Rows from block 2, named by matrix and row number. Each number is 128 + 24 x the weight over the matrix's rms, rounded and kept within 0 to 255. All counts start at 0. Numbers have three digits each.
# short0: shortcut pointwise conv, stride 2 (model.blocks.2.short.0.weight, 224x128x1x1), inputs 0-127
short0.37:116106112165108150156156117148135161120130117132095136145117118106101074136143111118158119150129118108119142130176142117136113162154149148184150138114123168157140098089163149133132123137109119136143086133132111094124143110087110128103112164154115131093115091124113134082115120176123116117138126142158109122107124135104162117132129142132122118105129121126094125112115128123117124156167
short0.38:127138155150162084097104141092139147115104088105142116150157090104143107154135094139123124156164103099136109102207130107132106103085110147077136160137142149151095075144093153107133088106136149096140132159114122103131115138098165141159124134129154129133121128150119134126125070120158110105147088138128097151150150060106146127118107124126131121140102132124134123129125153110108161118124
short0.39:125148134154158080132111120144117126092159104133125128171102158119122117145125082122120166129087122167115081118150108104102092118133117111186125162137138115140150135116142111127121123155097145122151136115148140133155111183114126138150085118153164162121123124158112122141127124116136129132131100136130097120145081099108142125104118120112106079160108120153138157157152126112109137118106
short0.40:102103133116097131142130126176082150134149115098143131124128142150127152174106112166130113126099107131087141118142105143120115102143130150146130142099117142124101107137145141165111123144124088138060109091108184137112145134151123090104121143060112133120092156115136128130138146147158120132134116106129117114127133110127136169138165123151154107136145130092115102147153143111092170136153
short0.41:117115127131133130131139116118157155139092095101101169183120126148141115101121170128133121124113110116154074141106083131129117095092128073148132142095092113107115111116095145103094115091061151140110095089151123128133102169129155154072112116145165143156135118103126150110138122135115137097119153103160108098129153094099138066105119163138113092133151178118165159183146120128096134141111
short0.42:132156102160089102143145132084136121074126102141112111160155055115143165129114100108120141124081138153188118134164120126137132149133100171167140126187098163153141135098118151122118133137098134143110124137144119147126071130076134103123148130144155103153139148127103137131101120102091119145121145144131184140128186130117146137168138141075109143110182155158138098136094130096126131047142
short0.43:107101140141110140102151156136119153150168111171186106119132127101086091108118151140140130109143163123089134130138085151164166137117135119105102145084121149121100069106142109157101148147155110139142122145132117122186147130101118070156100104154155189143181086141116152080144105142112137089036064137103129097134110168140144128141160126078157121119121147090129143107149087127055141134104
short0.44:160107158119129125082075138136124119124187152150139120138135116112109140148140127088123158159155135107133112153115094088141170136135115137088103111108093150109142143099129126127109116091110134168143139128141153121109107106165138100124146120104122123111091101127134150081116086147110110148099160142158136118112097159154117118174096117127143094126098138095149138121118134072102077126125
short0.45:110097118129107132138110138112109152118160121136082127121086138151067098136161085148140116129166135099086106138113123122136135128126147150182138113054125090117129125092116092142125170106129142141169092200108123090145123116163109114145140123141108161172190097152131135084135159117127093155078114130115132150134115142154134155128099120124124109115169101122103118153137163145153145103122
short0.46:108084171154127138092096107161105139128119067141162115129140139076072080110114128132100122129161137131109116113143111130139132167134130167108141135147148154149153096136096104133114122111130153122119130132110137144112104127081133152115086133126150152119143102161121137147161133123163133105085119128124137137126132114161147159093141114073141122124075135120137150140096117128115143148127
short0.47:147119118151165122042130090108106182127153151093121104144165082120093115156186155128191091112122128050191093158144074111184161129157123110150096088166021107129128103122080188125131146113118120142100100169095124107188219147102117111126072142128044137118107105140046132119117118106162125105158103160041096098181146185171099113090126138139129115126119154136100182124096185192145154118126
short0.48:138129133125107120133184129191128114133130105090135129129138125137142116153100136126142128141141114092150130139108110096086137050082125113142098155111115129112102180130112147138104136106129140113161164156107117085125122140090117125147124131157095094091126110128114137136136104120137179105158137102093121110141129137143199083054119094117136130116102139124147125118152136149107120117135
short0.49:130112134139111156180114135100126096135075103158132135141122134124146147152098166146104122104105142133117104134114110140138108117133123126133152106142134141163095111143088168084119118123114123124137153142122119146182153125111107087143158153134129112125140144121114118150122173160144132188134122147099122149171141152131125133123123151143118150086117126156129122119075116148152149118127
short0.50:143152135129148128144166106101137117133131122167117115102144126139139142115152165142122113123105097136133093110126112131100151127151111134125148132134125098104136137118095159132102101133106095143127126124127123136144156188167126164146103122122125126171136113075133131131128086162155126127132102127149111133118111101123133134074151128103116127131099181113118149125122120098085130128098
short0.51:083112157146150099131116121098151151101144132119065145183102110112143123147140092092151137159121128104169148143171128124107081097148099144114095156105118148129150150112132137104113170168072127117077134109141162120166115147143118121102166150138133069159168118085131154125094157164167117104115125188117069131160095134169110098103122103129102109121159162136112146135158139110147099123143
short0.52:084109168099146186153119116169158143111118160135096167182096154183154142112126133137165116101142107106158146110096125115239160087132157118095124149065110158090166109117111103074146186126129125105114146097138152059134124134166184130153126084151131178114121092149084099151139104179192124073143142153123105127133176167126205122157062129055123123130132095108148108112172067140127104064138
short0.53:103134132064103166185108109123118133134111148077059120150104126150157112171120122108117114167127117104114099149106159114068078087114105077195092192113127113112131147131158146079154149111107157120110149129108107117126126165168132102099098080089098113131102150119136066147101150148127147076178165141158158120109184151158194132175154133160063127126175117146106153141149192124163126124165
short0.54:145132146124122130120138109137149136133112111150131158167127148110124121102112138148174148164135137122097082131133141177105150118147134130138092153124114130092122142133116097120121116149138126095111116117124117163147141098146092142134119147096139107119137117102130129127125127077128128114141143134124141145108187144158141146101130114121119111148149139105168117134132102130109119142163
short0.55:137163141171128106108128137149142131129123162104168125079182161098110159135100122149149096142102144137102072145138092149114150126154113105125122157145117129109141140126116122136138081109131128112103158089128105140111118148163123151156116167135093113123141143160153095147094134133153105137138114140117158111146115185130170133122127143090146166123102099081138122119154132143096135129103
short0.56:136123098125105130152165117104122134135127115146091117129103122111115143144144119136120121093086132112123141122111119161135104148113137081159100110124091134153129151133136120160098138158134116137141106122120135146151140122132100091107137123125118130128140132102121129137102121148133108163131166102170129148153132108143104133116159139101113117134156148116137138086125092139147164126140
short0.57:146103136139165114103170152126113109142142182155111124150136150141083136097144165103135141152135119172091131134133138128097116092099126080155116132098111079133174123104141104172126137132073139136113134112134120153100116136106132161129141152101144127155146081135120107068111149133129125090126139142109103113120120089120124096155139131135125135120097130100167136133153168135114106105139
short0.58:083139126143116146152151103152117146143157129150120148086071139143132120055187183144149165122143104074131127105098133141187088151145141129156162151056117131186160055131134146109164117123075117102100120152107096119170165092154113133093097117138163115085118078155148147088123135108157110125125113112158161128115101134158097123136124163107138075141132134132124155129123161165139137143109
short0.59:146127133135101122110125123118150140091121106144121136130172089120143126135095098113177113116134170120120114130131140128125110159114096113117134142148129097135092143147090105102113135078162141158136134135147116128109121120106127108139113145185152144113155164141111125142114141124136151104119103098112115111109087132141152083126109103119106112143134142151140123126090092136146133107134
short0.60:095130175119137135105128150110106104113097102129152135141130101111142151128158127133164101096119101078138114122161121125153126121136152109116131135108147172139134142109114121178118139152126137151096105102155101135148113172144121089134148146079095116178164147094179139146127118130139141144129133151151147154147137121152131144160122149107125141110159165094134170113137146106109131099147
short0.61:097081130120136147129113103186096143107126160122144113175122132092119149124171158111165150125104087119141172137120110118168108132129130087117119107122120133089121122141137130089136150142127120134117139137096123111102086081145109098168129152119121115118156118101131105120103123130115077160149120140126120166133127133075163109126116144140154119131121102108144138120126121115136161089086
short0.62:121144200127104159142102108159093126119127168115168105136121161144072110156105129095104120090130087114133133107086114121110115127111145133126133117115129138175117101138101094176158119144111078113150115126139125094122171130154135159135108110149120178149087124148165138051142083158151153093135133161144158130159124141166147136142160130118129132122106172110122122128130161168125148148124
short0.63:136153126126110125104118127152177136115137134113070108135133124104153102141155099117173107139134102151133124141149119107134074173095131137137128136123160146148128133145136132147128150129129088099146147172146119107153121127110113131098109122152110158145121152111132160140099076139152116143136135153128133105074095097113147147140122131107113118112144120147104104124103135141125113131149
short0.64:123147154144130078148101082119169135101081119138138111120173150163155105135107117086164130159127120098157116126112130141145120139126114084136112161131140119089159177113184121140104073130087119136106148104088163130123110139154118171125105161141180077122134103128133149123133131131126147107146133119126112125135129116153130113094137118130114088142099159132128138138161105136131135101130
short0.65:106114148169115146200120202114154128174146120155168131166141133169099116114114175156142112156125123136121111220161145170102103139108148131139191136124123145126142140135105119102156124136108147140126135117126170117117112121156108116069118127115133123137144116122134124126210255120117255126127107214118144130180132150144212164113165126121134111174127201214140142253129142133132159132137
short0.66:120115132118083140125131128109121096115118149133164142129096120125119138149166145127142148098138105113118118142147172140141100134130131117132140155097115156111128088127125158127126134130120111144113135143150086096094160143089118154095138129122122153145135107155103127097116097157131141109117113097154131142117132114109158112131152136128150112104123121137139112106090160126135109147151
short0.67:117132117113140146124165131146121145130128110145157123108126091125123115118161129110159141133141130124123095128112114072075169117136145147112142119133128092101122123144142162138106127147140083137090125134144102130136140141167105125118094140154139095148135116121124114096114105141131124149148121142132104143165102093122132093137110115141137154136085135093109144118133135125153133122112
short0.68:107121140139136118135122129132125144120149169124094128132127130130109113170099111115124117133137102107076141112103101107128118147102153119131108104146122108179119115096126134123145142144089095130102127127131161106133111152104101111155149089122124149148123152160126126138142102157143122158116118156134139128173124122112135132118126104158098172134131108139105157115088093150125131105130
short0.69:158141117112113122104131148105133122119137151108134086120151126144103120137148102139105126103171108154147138138140104072143087179145130128119139138122126161096105092133121149154088133156104086158106153087134118091100110154118162120107100157162075117134062133140147182124143115151122120141149106118111151129138151168127148122133103105131123126123116140121110109136114147096099124160121
short0.70:163132122145121178150117172126123118120177086118143136126135137131115124160097070101119129051175109139129166133112142082121094128093140120134148121130135153154125141117134140115123151116120092176142108142126110118139105125112105131113108120138126128142103131128114154122151160155135076140092122115134124124161110093121145121144109148112135123101157132122100111141147126146106145117126
short0.71:111175106171118129109144126139125103118127104078174122134141183146101118144138107120112103137097127121117123120216100124163125078099102116085145124130119112153141168126152133142106118124083157146146130153153141120122130152139159118161083115095120163150124100137148132124148097129171133125105096174141141133156083144136166119117129110069115121137103102142193138131140095135090143138136
short0.72:166116140159147123159141115130123151101106134116117153185136055108124114107122150108124111152113107163155119173149149139092139119144143137160145116142135151084000099073121206116111103064126108094189131147131093128128118123091132092134144150150090111146085119157074079085134105140132119101111169111047061146122127132103125131022094116189124136115061098160082126138133119121125114115131
short0.73:137140161084156108118126132120151124112104111108122154094098117126112153153105050130112107122122132102103137139139120039151093086129115110153076141140107121130146124117168145106083129124119107085102136099116122111089130107114138120152111143145132107117105129141158141119135138114148166106138124111166118153128112158144149044148060122122152096151123118157125126134116104133121145119133
short0.74:126112088084119084133100130099082083092185087174173105177142114108119019128058119138151121087110158101129100060073150115137184190104146100121113164110160118120137100085091116154117156068106127140120131188081089087138125161121068068098116125101117170157149126157105100162064090172141103107133123121105168176154133135139187145132137100128083177139158167074090119032134206169146097133141
short0.75:165184145108134123116113133153141117142096121127118119114108125153144115099120145118124112158133139148139122102126177153154138145134096161122113124136099060134104143120144124142137073142121136140109106115114120127120089141128171150153113118145113135135118099146127115141101130125105076103157117123156107110142145110178132138104145138128100103133149132111109145133153120150142101121105
short0.76:106140130131112134105154129136137109140185153135164111107119153144096125133094122097137133112141132135190146102119132129130175114127107097092153114145120120091152119113101139131139089139144117135129135093137108176124148105165114141100089141132127106165115156148122127129111095127165130117137114083158157116149122132159153117096126144101113136128086159117125106135103091127076143171125
short0.77:117145099138146101122124113110128116124097116107175100140141154103156121177149163113134111138139166130175120119111105128142103158150101126135136098145187117089131164126138195139118078163124106141135135126124077154143148133179131138143085140097107112132145149128118108158085097118103070117150111136136122144155112148126122128159129141105140130126143099106160111120111103120128132104084
short0.78:101151160127159132148122133141131159128096141133169129132124133141089094077117109137114094117126121158145108121079122104126172142119151136083133062146130120112139117119134060159150097108078113163118124130141122127114156126098140156097109119137116145124083133139137146090154123136111112122113118110136150138161172126139127111137100123142156176131142106149149097163122125135114136168131
short0.79:119095134110118138104128123126107128134186148085144149151140183143103168144105130093133137141128110122159166116119133126148159148129108142148136172097103120122125135116133160068128129110126107070136131163092139123137119093145142104162200088100152101115154127129107127154119120150126108122164170133091134158125162098126145121123141157126131176132130125120113158074164073098102079107137
short0.80:139133152169066116140114127082153143153102115163132162175143101122152107115098141149082102082079156136172121124101137145111129104069106109132118146131114104112147151134130090111124101110139161158136151121165144120085098116137188136069126109100113130140159139143150126126154145156134124101154137124079130129134150196146109145120140062135113100102089131088158137120131141113120149136133
short0.81:153086143148138112097138147128130108102161138170130128105144123100166158138120105070132134162105126137141117135137101078126196090139079124153126144144123170101130152137118149106119149112141140119136147100150160132170134081126131105129111134126140131126150176114138137104131115142114049146128158090133093139150108156120154111132067138129127129131121138105129120143167168143127103097126
short0.82:127149130148131085171156135114143104106139103180191101080128188140147137122136132088095099130089094132140124168139116132141123141122096080094096160184110107148160119128115151120101104136144151151127180119130141151135103144152142139118124125129146115115132099108138133152129106135151164113117139144118127135171111137165106119088150144087138142141124099124145107076148135126072133129125
short0.83:120095132145087179144148082149127131151131106150127146144128142161080157116128127126182173166130117131137137155108143133185133144156155137154155123136111142122129180132134137164129153124118088135121128129142116108138142073131154104128145113157104116124099125106131166098138139141145066115147135123158147126139165137120187114110103154111119126142148086130123108141105113134131136137114
short0.84:129116125126138085103136164129133125096124133068176069141133117141136150113110105126152116123052126104166099123168113131109099111143094107141128138104115121098100145155109130076129112122081113119147151118138116161137118159149134139159149115119126102129154133099130088146099114071134148138142120115112155146140150095138183121095156130101159134104128142101141126149115132147127120089119
short0.85:157090093106112158129157144093134090119102137134118144169110110118157128109099115133140131115089081144134147132103114102133121111117155112111111154150143154179109098114138157145118139146093140136106122141127145122189133105119125127097158104072139159110163128112183088148138108115129130127143131103098138095119112138133112136113114130101141159136118163117100146130142100096132146125146
short0.86:170164133135140160157129135134145108092109103137153148126158108128129109105125149091153125152144144124120099137110130165102158136121114112119115120123149105126157114110125104141131142078145146109136125098105120119118090166122175156154116126128133127108137083137154081109113150125105145110133167116091117106117124130141156071132143105111095114114106147137097099137130135121127126158131
short0.87:139113143151133130108119116173118144152146148153144095147124132146119132103119120130137125163137145113130089125115164133140134129129133157147109119121117104124136148140153161149110087108152128165119128104168131119104114121149153156121118117114112114133119089166129132111113133138113115131103119116134123094083146113139154145162140123136158086126131109126140113126124147129104106141094
short0.88:197129134137116094138109126114121119108123142144127151160097147105120129117154157174184109114083119150141117103124119156100076124115090143113175167104123096117126153147118107100152097137101129088145112154135106120118130147138134152156136126138127133102174156150135074144153154117104123145109176125106162119168159115117162132114125147136124177116104145106148153108127098127167093084134
short0.89:123122171099117142129140116122144149139096124114115147135105129121132134132139115116144131125137095141112140095144148160138163116123146143143118123141139143104148134132124108124126117123103062133136140121096114130100144146119130123128068133129139114167121165110127093117129126002148076153092117147112140147117110097111093138128145136112093119107114109122131117033116134136127150126162
short0.90:121155134117091138104123121125132130134139099138139156122125117147099147108119129121155110146087129110132100153102113165087113135101115148150086116103136144149153114156119154129161127123116124139100144132102080125103115111112095123080158160083144133124083088122124135129138137139159139123133124116134134114129142091147120163136185117120144122137137122123122135129132133154160135123129
short0.91:095146118119093116092131101090141129154139109092182137103117130125160089134123090136115064114130077165132106134145087137060085115077133153156121146116150123136121105112142122134128142095065139173144135136124105136155183163150117111082116107113143123144157141136128147178144099135120138113141108125125177140170070083107122177145131166143123140108106145134107137126100140131144127143148
short0.92:136104144144105152161136160125127187109130104147139129138134104103081094145100128103112155139125111110128123128143148144176117165105106122162119106134082127139120082141105131173134108171117109132145105119142099133085104115123080128071122144112134102161159149117106124110123160074131156150126144107081128094164068108168106107100115077152149165108118137111154116156095148133061104126117
short0.93:109143129108127113154188091133130124153124118137136130116136147147100122120109108123135119148122169120119114156117130135085156123112110126122163133140129096126128153145134164106115105137118124140120125102109135123152125108151154119135075158155124101109107092096140100143174117149122135111116159099154119130149090102138124087133141141105109110147131107099130136176162109164116102133138
short0.94:102172136135134151121107120174124112138167171125129138105099119158133156088124093093106135146136090145102117136116108140102151147138121166113140104130132089107131127169118100171104105092094132127137145084115131144140160133149117100168114115142119153136148108126117130117098149149132121119139117123139122126154145117169144142128150128166118126125120154161102118129128140115109122132150
short0.95:108136139116085143147158120101120133148129112149120133147092110144150076097132117147142140147166139103117149122129120146123125120096118149175148160119137134125185096138132120164119151121091132125135115128140113127147149134086119075133111097103162115092100123111112110116097126171152108138126078169161164123138083115139137113136101153150104108119102156132099186131126170138130135146157
short0.96:160123147156102141132120109129098147111146129094113136114150112118134117136142098122104098155137095127158143135139148146091109102077136135139109128105150120173127073133118153134130104171153099152096100144104085098125107110075167165106101161150135150152104127117151093112126136122136116141124127114151094122130153104124154134101137124149112097128140153114124124155142132126127117140169
short0.97:104118123120116103087116139120151155125153130137089074136136107100158133115146125133144129132114134119131120144145085130110129112128112138134117113138093143124160146111133127127103116104117131101132129081111124101165139133169126136151114139105164123134140105087176122100118131106149125127126108153134114150145102119111130119140145125112134121111103146115121106148154176094090084092085
short0.98:134098118097144089141173120114170120153143128132102122155133083137141096144112137130100118132128113099117097115135128130146112157133164146135097116110104077167127094148117134151131144120069133121182116153104149119143116128103113102115112115150165115093146122148139161103145113153118109122156108130141104135137128152134086123133118144140105128140130118125134117112111136141140162097128
short0.99:122140117107145159118117150101087168113120106127130120117147134108127091132141180131115073106183156126131096077149125118114111129134137141127145110146128120138179114113145109162151134133115129134141148116089143146119112174125138139079144130135128172109169143176132161100111118126129123143111103105120136106125098126131186144160165148136123098128121106099114087129102152121085136109149
short0.100:125138109143123116133134124154127129137142161119116110120137127132134151121132102094139126121123131117105152085128125061132136115136067109125094131128112157103128162123134144135091152127115136121127117131129012126140136142129116122138134107137134114104124154132141166118106094094131090145117135129129101110116135122145153008134015150116142138129124124130113133255138157126135109126133
short0.101:129152108118134107097150128093142150096100082126127089089161102140166150125146130173116112147116123104146136131122133114147127108177127100140129130125169113126114108145141147091103116137102133121143125108139133123174141105135138113155150111080130115113169163117131109166080095151140130123165152114098151143154131123114112137139147135127119128123086146142110154126101117116121144094084
short0.102:124138109141141118107122135172143138133138163134110143127123128124139075124132119108136115146124111107124072126131142135132132140112123173133115130136108144142109085098139113160141138109136110137137127066154123130140136156139113129140124159129132127129086145142104137133146117175155147140133117140157139109125116108107105153152121122171114122140113175149084145100117148121089065102142
short0.103:150134118104103109109139102117146113156117142095143100136098110169136128144139083138144112126152126153125130147133092118130166146119114137136127100149146140150109076164117137124105134161109100110114160086105144113120128133159085110136134133093151111100070110114091106102099099150173132149144099139115110117149097120149172146114085097121107111129067146120103127146126116137110101140125
short0.104:123088116122145151167167104111152125141132155131131114161159149063123106171099129139124111119116173132157112087131112142151132127139086149145149118138146106138144143138114139172137105155147173144112106142119149131157138156089102162122111128127140143178130160132126108149113120153150124131110141100115106139119107118116146165121141093133127109122155114151140091126114104158069121140138
short0.105:136160141135140128131085139093176101133101144112123135105144116172120180135135131137128149127093102119131134155112103129129124087124142111100108153129121123115132138134126136112096126128088148104100133118111151136130133144141126141146103141129110126181154130132155122153121119127104127143155126133131141118087137116119094128129128121132118109160126094124119154133138124141094128104121
short0.106:127060114120161117130118099136146119129112178133127149149111143134160098101128118138149136155103141134075176146136119127164135091125114127139123119115136138121156165113147119110149126106125075095107112118142131171138180113132142116136139129104107116149173138143108115132136133127126132094140126122119108138106114109107141153135119120176106096105149122138147115128144106148110103097120
short0.107:130087178161128099125143091131131138089183132141126100149111129141118190112116140100159093158128118143152099167125129118129144102116169115127196133134108081125144154177136122142159130139123093104119114172128163106139143123127161144118154157129111131138131135094155152159158177188099104133119134113161157118160138176122116144110096132122136144131139133107147105193144100141143144121119
short0.108:138141146146141082099135117084115137168108112098124146127159129136174123134122084153122091107144092139119122143140082091117152121125116091141132145146152124114129133091103113105096100150068161120133114132140126148127139126155164137123097106135117100121142113120103121148145110125154113134110104109132155153147128177091071156116090135144131128131141137100106138144127168081100140136127
short0.109:121147123130138083125135112159122133134151128147134093144155126139123134127131124135111076131090101143151077103157064152110101110127115165133129107106146129101123091112129128141123105105102087128107150135119147097083144145151123140123097132076135145141084110146122121138110085152111122122116084167086124146104146101130137168167153127101091092132137132104137122118148159124107129150133
short0.110:115140147107086136120130121125127162161145116147107077125130122116160085134141116185134109148107107113102090104137137134131097134099156170120117141107147128067136118134122128140121145091083094150186119123135154070099121147140144114150095140135158129080106142164122117097127127171151099117120173153116163147106110132107108113114130138086135111119127133122114120101087115112139119131081
short0.111:117126146124074105148109178099119121127123115142120130120102105137140160134098133118096170115088144137126114136141180169113110125109179151121146116140145100136120139141115130129171110101098133118105148133125138089112119162157136119089130165131093130160138107136122153123151186145107137105160126135120142134151119138176092180131169089118112159133172146111125103171105131129143137111160
short0.112:102124121160121149127112163142130139134107074111118155164116120126119128145090042138140127117133108105122124131166092073162114134111134144111111145131138107168108107159126140117150175145160129151077115147106128106082126104167123064089136154092133119146045141128144108142133146143141125109152080152156097137155162099176102157109054104116149117121128164119081118103152096118138122132123
short0.113:154136141121143120132161144119127118100115129154159114137130102101122111119111119118137179085129109160161109120180174131159182121081109116094135156138151123182132105134129119169128139069129085115135119163166126128129116153166142133109101122170138135132136094147129136116117083163142128062126091137139108130151089149123168150133111145118145125113092160109105084116125119119110103132094
short0.114:148136107147137123124155118096135155103135148133077117147136168085122120138130128151127113062086120158146117146135175156125086134149104143154144135141120142132113101113136155114138142166098079098162154109156138131121120177143111173145116135149109145142156154159148139103147128184133098127117062126123122123128074110105135161134155172122135129089109098154098141120081127104133118132100
short0.115:130114130124128130130135101103151110126131109150127116134131136131118133150127122091145133108128114136121112033130135159131151121131126111150071116123151126147154144134115128141112104132104082126120139149129069123160128118115100107157111143130112127130123119097149117118099194082126116145116100112129144146106130120144124142100115122114150136152130100093118106239132119115124122113129
short0.116:141131160130079122142140118177135138125126129148097103155098141123134075116147132140095129158137108129133113115114134145136166104091095105152139060118154139111100116103169132144156130133095121127112125152121096157140151129114114115109129134130123134136138103135120141101103112157152133136115102141162157133132143131164124124141171185132120118155077087170092101093111128141094124116158
short0.117:157117134123123098128097135131092121140140157107146096133112150166135094071171115144130170168105111078114153128138108125146098148139129121128107135072116141134139139159131116130119142100123147095139090120083152088137109157126090102124147147117133122131183109117160151075135117140071124155108148148109139160136112119136169102140142119108152110137140151072132181115115183153134156145140
short0.118:098063110132114127126098121090124112135108127127093138121085091106141111126126133133166107125111087136180151145117150141142111076151130102127108157127129152135122130125131122116128127155083093110119151113140136139119145141145126094090161135144141143149172136100119103134115145133136102146109123124140124129133128101114146141147146145131156111109128119137148143139146130101090118107154
short0.119:138147127137107115147138150127143110110111171120168106163107128127155134078101144136165132134150115118043113131134141120104120099133122134170120142147132156127107137091051188148111096097066080110118170194132123153131132145115109099071136141101125112069052135149153122144104104176102113164109169142137133115117104156144114093131139114165146116091118082110130117069172142106139126132144
short0.120:127127120141140121160136115117134081135123131132154166119117132140115138131136114090146118116100116130134106145168127118171119120138128156112112119123144112093109147139108108138130128127151150112110117104099120106158168077124102105134135141112111070126109118105142097168111128098144147160152150106122113148119125145166103150117122096140129131150130093120127119116140105144143125133103
short0.121:137090131117119127105086111121156145151128088130090116146147136129122142113129123152158114164095118124139157142130121137119177099140135168149134136113114108102149112175134109117127095113085145104079119102123124155143130079124112093103152129069126078117100150109112108145161111135120144157112132146149152153129111103113096133119119135114165150120137136128121182140120100167118122123128
short0.122:160111157122110179093123127077138127133133177127113097136141132134147123147132061121112118127162112160153100137134111115117061127120137141158123138105163155112108110134143146129155123111127077189134080131130116099071132149157140156055150131122148132148105135099130129131114104133173107113149128159103109119135152093118161153143104149139127138089138125089122072139114134090126116147120
short0.123:139142109118123097109089110133114144125117091124160146119113127125098145128106118126162091137138121140106121137145124086115114103173124181126173131127139093113125133156144100143125126092138149117169124126094125124147112122110091122127129179098129125131121105130151113138165148129128148116154107138137129134155135116140122126115073149083141148129110115095148114166114088126129157121133
short0.124:141149141143129114165119109103112145120112098152075111137126150112182135126106168145098110117149100114114125142165152135061095114083108104131145115126087112151148100137143114131088133059117152130098133100136137165125120154114142163169102121132146162080123113122125141126130139161129168106128112131133074138124080169123087032131139122140113109126095114142096149121103115147137112131127
short0.125:105127137116151149130142106120113144122128118102097126135118170144090138085114126109189115120127100136095120097131117106125119117137115081135115150101149117111139130147159116106136114134063118108117134101079126147138132124141146148106138136110111107134076101137180123099122115130146108142111123091133116134107119136151115162128131166137131116128116126148110175095122115148112121140175
short0.126:118098105107114165135106145135151135137153119138078134170092130144123150174145136091166154182149180149169123110103137120102121123140104152168133173145093100151143126137117145096077149134099132108156090150132160135116122110097123121100124091132127101161111157128119149128128148118094100134137134153141161126106090137135115113146130131165112116129160112113117123175115101147104116141135
short0.127:132108075135102119148179142105127111099171094112132070100135096143120134098125125119223113140015169108122086059078143118170102115140112078092184122156128145087142140101139186155140140115092128075131146145102126104137113087123135111092095099150100125155158113122097098137085093193097112101130115137128118165135130170160179138125096125153113143142134152096100110027094150131141129139119
short0.128:110089124129120135164133149137171121054129120109093108158152147128188111150046072147121112160134131159108108156150148129147162159154120122148138060124101164116123114132079158136114116108105100082125137127129097120107155153181142111095120145110135159166161150164087157096158173142140125126091092144131130126131103067105190111118105139140101126135191129152153087136125146123085116118148
short0.129:160089088154129131147119161114120096158136113138162117160109101127122101093109129119116121144155151137106126154134138098050143104129130134112128116136134142089075110120078152110102083105103134141127155149111125146134137108106152140138131137107098136148120123133131117113108176108123115114131150117102118127151120196138131109101125129149111114081159091138148136193165131100130158161182
short0.130:160087122158111156132111178103147146160135113127094145145160042073151068197092114107143126136124156141104109162162146146162146104132088099173120142139085079121120096123159120146137135105153137129140120148175133152116121141129139111168165136155118127155171139124107156111104161122146132072080095143101119087136103166147139095157094033129116121092168129102124097133120132111138131149132
short0.131:162109143091153115132146141167142127109137102177175139135170131149125110106144126091135115157136136091109115117150130073092138116138111118107145143089091116119133113120141105138159115134091126130110118110101131110103122138106142134132124140143098119124130102154127093150119160138109126096107105126139107144108127141126126094163117089134116136123108144130113098147130127146140149101094
short0.132:102112091140101128098149174140121154088165154149091101084098131144093112114119107114178144149107122118176175112136105118118141169093104094147145103105096151102186098104135111145118150141098136159176115159141148088126089135112089094157132135151123123136139159185153128130105112115141108139073072107131139135123072128094140131123101124109146150108096105142140102128117147113155155117133
short0.133:116139137141089146148118161132116144172118076140151177148134143162115131146077109135112104145116120113152107115117127031127127067086104149132084144123110117158095125111114060104101163134128190120130136118148152119118097114109125147108082114109123148141130119148127129122140147123161139095119097133129108128138132156115133071101012103134135142148120112122161148112139133118131146117162
short0.134:126119137134093116135134152079124137116130135126135140128118108136160087132134170116134154157143117115129119121160129195132111108122094078120130128122130093123145110179118115140091110123117113133136151096100185116123106154104071113183078141138131143143135115148099130109082127199090056087134092115125149164065109143185127217133170125124144150180130145117114142135102099103142165110130
short0.135:126142135139159122169129117137081143104136140131141093145144139140140091113086159118097064139116171122107157101130099134128087101131109081154124142162130106126103117083149105107119139099073102122190169163134112150151117163084171118134128103159093100085148093171114147109113112128145125094115164114126172123121102179116173084107152155110131154108109109175132113110121145120143146135156
short0.136:103132121111161100130136134131141101094140148146088108119148083126135180153134113091154136123040138132137131142143116095125124136106123113143136139120139117139129129146142153118136117139108166119112097114143110157135099100123120126118081126108129092155138097112139077175145139155125138142169153107110128166128146156137100143106113085128100090128145141149168114126166134119141120135115
short0.137:131151130123127127128108131123119118174124122133133111162114177107151085135143139117173116153149109119112157146134158142105138135103107132129157145106154108127128108119130123129145118093062152137106099151142105187120149105133143142107102116086140115081070086106142157119144159160108127111142139135117107096124112119136105135107128131113180087140106116138107149125132118142103115154136
short0.138:180115164123118142109147118142133125116136146120149142145128138155104140140153135094152162143139116145108127139120135140117156078104127151141130094113162159114105097116116138155110113108101148128122121128111131145109144115141125128120105134153116134149070076133128117080108104142119109109118108105132112104130098102162092144110130153145137105116129116134132130164113119140114092151115
short0.139:172115138082121104124112104144126135148143180116131135128117117136109161114125140114150122130110092116151089140096120102117130105111163137158128123125112089080155152138105107121170112139113121121113130135153103144132133136182114116158118127126132105146131106130119119107095113140125146119125130124136136101164164153154126118140135126122132170140113109122116144134168117105124107132124
short0.140:141153115166135174131107171113086168085084111148152122180137103101094126131110146074169126107144147137143128129139135121105159135130158108149163138165116088126148092090116151129131106136123144118116148172147104131144102135075130130130114131161092185127122117148141142097115147111129157092119135128076163101123089143086125144109134089148136158134104116153104115135179130137134128109150
short0.141:117092110129124131099104139152099139095111119133098096164102116183170127169144148129130133218170096109112121117094136106135105157150108164135156057104120099169108143161126112116152123118077123128093138131117125108135117125118074144103120091141107104104144120138150155084116151103129113164116162122153168155151142137131112123142097105148097109131206144164121153166093154163181158115124
short0.142:142108129139133133095123113101096094141101182148189120108139106149098161096133135094126141148150122115114136113130135132161171111119116115116125140128143124094123134153139125202110132143119111105164130142152147119108154106127136144133161134138126133117088066191099144105165116130093112115121117127108147138113166126149128116154152118128144087136168129150155123122140145144109143130108